config = dict(
    arch='swin',
    model='image classifier',
    dataset='fractals drawn by 1,000 iterated function systems, in grey',
    train_examples=147500,
    image_size=64,
    crop_scale_min=0.8,
    horizontal_flip=False,
    color_jitter=0.1,
    targets=['maps'],
    num_classes=4,
    norm='layernorm',
    norm_position='pre',
    hidden_act='swiglu',
    mlp_ratio=2,
    head_dim=32,
    fused_qkv=False,
    bias='none',
    qk_norm=True,
    parallel_block=False,
    inner_norm=False,
    patch_size=[4, 4],
    conv_stem=False,
    depths=[5, 5, 5],
    widths=[80, 160, 320],
    loss='cross_entropy',
    init='kaiming_normal',
    residual_init='none',
    optimizer='muon',
    muon_scale='original',
    learning_rate=0.024,
    momentum=0.85,
    nesterov=True,
    orthogonalizer='newton_schulz_5',
    adamw_lr_other_params=0.0029,
    max_grad_norm=5.0,
    max_steps=2900,
    batch_size=64,
    epochs=1.3,
    lr_schedule='cosine',
    final_lr_fraction=0,
    warmup_steps=290,
    weight_decay=0.07,
    adamw_weight_decay_other_params=0.05,
)
Rows from block 10 of a small image classifier, named by matrix and row number. Rows with one number belong to one neuron. Each number is 500 + 25 x the weight over its row's rms, rounded and kept within 0 to 999. All counts start at 0. Numbers have three digits each.
After each neuron's rows are labels from the 100 images, of 14976, where the neuron reaches its largest size: "colour at peak" is the nearest of a few named colours to the mean colour under the peak; "responds to" is what is common among them. Only what is clearly more common there than usual is listed. The data: fractals drawn by 1,000 iterated function systems, in grey. In brackets: how many of the 100.
# gate: MLP gate (model.blocks.10.mlp.gate.weight, 640x320), inputs 0-159
# fc1: MLP up (model.blocks.10.mlp.fc1.weight, 640x320), inputs 0-159
# fc2: MLP down (model.blocks.10.mlp.fc2.weight, 320x640, transposed), outputs 0-159

gate.314:540496494505526482496570491501499550497457519511521494510474502467509510451534533504485502529468488508511569517494525521510497521520500477497493529524497502485509481474526526484513522466479486490504504492467522490488503496518516492514529503493452481485487464510505452504505486495493517524510527537506509509455499480496502469514513546540473455505471497530476515465453529458497498460538518498507500506552472468488491517474472490439488524497454472463497482485472503509526473458497493
fc1.314:513504462523528510514490506511506501541467522527502522514459483450499470494486561508479505511513516508504537535506489526530499503481522507538478482519475492481502477502541516475490520484478478462513491474436520532514517495494507533474537511464469490512502465518504465491516490503528537495533517516479543485497531479527490500508476547519510497549487504520458515481488505500486522493514516469543482532475483415512485499507476469473509520510463476540520512506475513522503480527473453
fc2.314:484519471473515518487503478491507479497499492500492482489519538483504519518497515506495533477490485506480521483536493481511492490514496487507515491469500469449460494532514513513532507518503472504448543499554512514537470507467521543471498531452477467523504467519471504492539510500514478488523484468460451476493496508543508489532460489470502529518500495476493517527496490504579497481548500480533498537466452521496497513486474494492433492480498482528545511516548517533526496556503473
colour at peak: black (99)
responds to: two maps (99); sparse (99)

gate.500:496521511511531478543530522429528542508534501488539525517545522491519505472526522532488528574535510485479528512514446495452515537511489492561470459495500458525477516529525474460555539467487476539466495463456528464486501537503518470466505502503518512529486485547530485475486504483490474524454486503532519512501521488479474507509486520529477482507472533497514450519488491495500485484498477454484529563522492518480502504513470515493457511488496487507493514530522487494482523496486503
fc1.500:494505476474526517520512500524500497487479488475504542532476502538492499502492511517470474454481507529519522484518525503519470497554474522503480510479511515457497469489502511533490485508465490504489488519496522506473500542486492533502528456505495504514534509484522500521532514530459524488548516541455507474479500546439541508546520465546547537524528485490477563479508500497503538525486504542485521506514481469489498542500469482485503501512539513498470555476515472486456485465509516
fc2.500:542514495474524530467509499542517564524512512497523527499483515488463498475496467510533489507501476508462492450473509483507524476481499503461504501471520525478511502499491516497526468512546476463474509472547478528521516447524500456485476471501470489480496463475508505498468527479521498469514479510523494535528483488524482561479483527490465531522497511492509493513463494473543511513512445485489495482506507484473518482493485490490568499515520524455494497507500522491556483513529516
colour at peak: black (100)
responds to: two maps (100); sparse (100)

gate.376:479496491509499549461514493513462489481512505500484466469491526534516523493464487499501488501489493529530518489527507497501508503520498484503467479489503501491471493465508455497495479480528491476528531488503532460495504459519483507486461488535506533510515485553509506472473479485510520515503491491506536480457481518499443492496486458480537556525505495509495481540513488518516528520489476516532507515500503515490466534546516464479472517489478508495571500515506477490510485462483542
fc1.376:557507526532485469520546518480531486509495495490536502493491462463492507490534528448549533502504492498517525515523472514549480482489486512493543506495468504481509501524515558513481509526499523501491485492526487496498495566488540489495534484477496504498496465482506468508506471482477480514482503492481513532519516513500537474488515481536477492514509511527481521467501502501500479469476566496494522480518511510516488483470485541507488444523510499510487515474503494493508468516530484
fc2.376:513508471489450503444527501479529519527509520519491537479518505512509536497522513484514540454477488533476495503496519530546532497490488480484514499471493474516515539515483509485546516511513537478505457524492532435502461505518497509487503522457510491497493493525482472498490527440555501499518465488499523432515502475469533525513504470515490466478461525489534474476526479486549502527498516485534500504463522539462560534463498528546470543488520498484501498527533517500473505480515489
colour at peak: white (48)
responds to: dark on light (88)

gate.217:476495487501525525509497520453508486482536498503493514451524452523513496514442515500486535480487568519494527537444473546528494509484512528499534472484493497490532487486486556501505552523475503474465481462502529436528490517499486510544562505496460491516473483516487500535515507515495527484518497486471475514501495493521499497506530556501469479532528483526501528521509491486477508471457518470462478564514550491464495507556516496489491508489481508490516516497484546501469538520539488
fc1.217:489507532511516555470523475458472474503501482471513502469472470509486482504483521513471547488483516485487536533482473534530509516472492478504496499509463481496469540472533500517508490542511468502474517444489520488570488524495499500503490495518471497475432506520519476492502503470485540510479531525480460472497480524499503509487503508455516538501502482513521513479474454482499493504452524502511512541511501519496489513522547525460506527503509509493540471510459540505510508522522535
fc2.217:486484518511514517495544493470486465511513582482499507447490497462484521457507501488509503511487537497499502472534475511488487539454527493502496478531487493503537516482466469497478494509489450500495482499505488569514510519510484469446523524522530510501476522518564471519515478466515475541495497501484465494471499515536530517454498494473524495501477489516483535447488457484490488525447518469516487504490519520523505524452519531503477498487486484533525499515454489491507492478466503
colour at peak: black (100)
responds to: two maps (100); sparse (100)

gate.374:502495505486500492470498554497556470531489495467497465480481494499517450548495503504523483527491509529492496419534520515481488517531492480441498485484515490468436487501517489465550558561514474475519530501509500444475499477433513492488512531476493551495525476476504520508504486516507499494514513484498478509520491538504556469470505508495501498514503524512494483523499512525478520504448490527504505471502535441518529465531492481548456487500521473471521482532515531486547475536499508
fc1.374:513494489512489515476478512547504523506525519512478448515501484504511484509509512481518480476482469484521473468477521493509497503525498482475511554521439494461477460482572486511487470489509516533466506517517521495525524481508515464470473548471512460544470532477508492450532492492523486459511465531480550463507485528518514505498488507470505485477482474470502505519540515494470479475510504481479515514502454505484501494509496488496484509521506483475442517538492481534501514460446443
fc2.374:538462478520526491546491505509493508499530485490485453491509502483514504539526509477494540485495515477508489452454523496484493491556509506504487506537466501487490479492489497485500475496533511485472496525517525589503499492494507506494487492478492482487476530500512448479520470508559488480499483532462502482538520503537551513505478509468485510537466539522527487535548523502469481490504509512506547509492469521518503512496511492524532464480504504491478512557522509536452485508433477
colour at peak: black (100)
responds to: two maps (100); sparse (100)

gate.268:482488494513514489510510445468507541500524469490515495527496473508543561514510514477482552502524522531466492499501473510511504469479499482522512534469481477451478510494533478484545525499472489478470504505506519483498544495527543521479499536510490542523487495507501482511526475495556532497532560543508459528462535520498538505534492495526437503476471475460504520495544523483496489462501474479503517473499497511559534532525464497521509478519462484513488503506476472543511529509507535
fc1.268:496493520488516522482527489516510485477477545497497470481484548507466439453494499508482533460529521502510505478506519484465507500482537515510500504530496506521524483514489471522517485470507478491492464446529463523576494499523549441501484483512538476531458494529516498486485490510503488482506522531518533448497455470496522488498508505497487526482473478471477470505534477499504471503501514459504508480494479509460501473522501480462500503479504543522538508529496520510504492509492548
fc2.268:507496493502462494475473519503506463454463536465458456449495532471512477470534509515535513493516501521469482520494533531502523500448558475486448499488513488492501500504487489460516488502540451512557527519471514569537521506514527451469460488511504505457528474463524487513516467500514501511524468528533536455510487503468468478492478511487523479539514488515455493539518480488532497492507511471513521518478487528479523472506504502477499507498484504530514531518553511475552518458505517
colour at peak: black (84)
responds to: sparse (86); two maps (78)

gate.530:504506480500492544478513492482547487523510508491494495507480486521498516494502488466490514506508507499497502515448479512507504510530498532488477526479454516484490452518531506511493527517493495460518511482521492468530499473488480515515511466521437533453513457504516479501490522521490518491495562508505500494459529493502510508507521496495505516520556496488465474536522543494509479507531512473489505512501466496546453510484510512498488496483478539423523521450493503501458522475492546
fc1.530:522475514497479513488581512513487453489495510506474493494494464515485528498506508479508485510484472574482492480529502501492500461485518493546533512534519492531501524499490477546546557490516477494497486465497519485570479518548449526520518521440530442488509514479503497547495462484493498484518494493488499488506460512512525450509462528507520526449488495501493513536476478509515533482513521453486500482488536540481508509522491485496474497530535506490483479518520494487525500525511466
fc2.530:497509482516503503497498517519488473482453493531476529469475466507505485528499515485500477472521468539448497544530502518505512503497509517471503453503486483509492485491489518527496529505481466490512483527495554476511456499543493527528485510512510467503490510464473514492528521525540533492526479475535504515465526503487479459548444526500512489499527481535525499540496517539497514500494517493521466486504467507488522502490477458474493514465485502459535501452509533481503483486537445
colour at peak: white (71)
responds to: dark on light (99)

gate.366:496520532520483519552519525507482501519474486486507511490468528494488504420520515528492517494523501490514494490484505498492513482501500487533480465505502517511464489513486512463556504505529463505524484510479539380452464523514538482500470527506498445526513507480490502492466513491487503505511527459493485534520500486496494463486529510507498488522469515519494471471471505499528498497493517512475498513480517504510507483503468487486529506507514480500497485521509498488506506501486555
fc1.366:506518566528514524557507532479508502503495488499520492492508513503520463421509521538506507493524510494509514517538487505513498505502496500513502436518511474532472476522502528509535505501547449505477520490509531475455470511544534490475476528482491502519529533504515505498466527482512485486514491471485488516522530523527506502511501471489503488518488492498467482494481529508567536504478520480505480502496516503501512459487513527469501494494479475469462514539494512468514500517462513
fc2.366:515501476457500499478512473495485468522516486530504460499512499508521475543518524531493443484520507503485536542514458488492511493517521482505496534532486500495497543469495518534498542481480503528549551469549464602497505506531448532497495494510515520464512533514519496457491510519526485471479485545498463433460523513517502515509499487523522506500502515506527505490514466507490524551462496466504519461488489489453499503515504473468483506472529454496486517513484550495502519491522490
colour at peak: black (99)
responds to: two maps (99); sparse (99)

gate.594:501504512552494468497477510475518511501517483504472472495565500483532484470459574479480513525487491516518483495506460491500536515482486472513493488486516533510500462461515505508531517500482461465507498468484486456496471505504486487500456481491438459498536523533496500489506492575504484523506500535480484525517530517517502503526492505520543490492516513467470524504476548508516462502492495465479529456528504492535558519472504495484532522508479491488507489457499508555463513481526511
fc1.594:481515537518494535515522557473507518489547469486460494496485532531496509481490499445470509478507506519512510534498516516536479520515514518510504493506494489532520507498516523460482491493497488492511526536485487505472475507498550481537514483440513470524484474493532483444493536500501527486478550522511491578521491493486512532512464491452522510478515501457487513458527532496541495550511527484469473472500505496517486542468509515446538516472515503505510473509539467498522469501520469
fc2.594:525523520486484520518520540497517537483531516507454469476533481543536499458478498515480485500538507499509495541498497510473494457508519516510517529496460508536501485466523530434487519497513516502515472507532498535511533526503487486524545504483510486498426478500538462466501514464528517504510535494530528543501490454537493493503464549448519507513515486517506481482484499527511531545534527524522455512495499509524445476492505507529478505505518491470463518537497461504509476490480517
colour at peak: grey (100)
responds to: dark on light (69); dense (42)

gate.176:462508525532488498480490518513508546494517507480499481464508507468472487504495517561517517496483457563472544471520494502510521507514541507520529513517505497557499477547530478470494511489527512484488452517499508547476544526520478501497508498505535498526498535491506494505527504494518504494541444513484479482475474516463505502481505516483508459477499532473520513542517435510531487520534506514511513515474457507481532500517498453495493542456473514529461501499491519530478482491456455
fc1.176:493543535522535500502502516528480536459553507485490526437526472500473509475486484487514531523483485502491467473519463510517534470525512479505485497534468518464524418524513457514477517519559452497471475515466534542497519545536457505504517503502538511477512527519482514524520479505499485540542478541477481502486470497498506523501501517475498501494504489515485522496531464485490475518513536496532506536497449484442539503470500498484478524490494483507488549509488501560490497513484470
fc2.176:518519492515540506526497531523510500517495520473502486538472523474515529495452520462525485498490520477470514510469512495495484501487496507517491496535487494561502500517519474555519499523454503506501488471547502567498487539533493531485517472518535523510519501517491537487476455474504524485495471497464476530517491476496487483483500506506505506485496458479497509519434513552518511493548521438511484494533497529520496512486496514521493480471466427455493508532490496550552561502490518
colour at peak: grey (100)
responds to: dark on light (69); dense (35)

gate.116:511494507516532495555497532537472520505480502501494463491479492504499479495484528543519531534501506540540515531533496503533506501462484520511508524570505502515470508537513469494510467504489482523484446514523497458485488554513483476512513512498507476529515496504491501505463534489484482504527476504509520534503505505528499475506522451456490504492489514518492522494443488518531490497499504467483529510485549465497554497479501483478515513502488489487493491478498493466511514484518497
fc1.116:509520526505470521516527506476503502484508486490494491503513482535496517542530503458502480493530512519540537486518471523491471491544511490486480520548488491511509501526475488547504526524521522529540501470490502486469505457512503480480493499503477534499504499535489503512523524453531490502504535463522503534478513487540446509505501494548466496531495480545550474464488468488488511546460466452514490443492506444495483509499491520500480479471484515451497471516492485457555502512453461
fc2.116:526467498490508536439540490487488523530522481457530512536542539496511481437524512513472484483510523527543545487536497487479525548513527469500497480528460527490545509477494493475520503510519497547495499496528489487452488498564475482440490519508441502473499476481490462509497547489473526494500497481499514515484572507463502518508484518534474478508459538521523495509502500483485498531483483495495505472457453467481532485530494558518449474484489490491483497526517475478485523492471465
colour at peak: black (100)
responds to: two maps (100); sparse (100)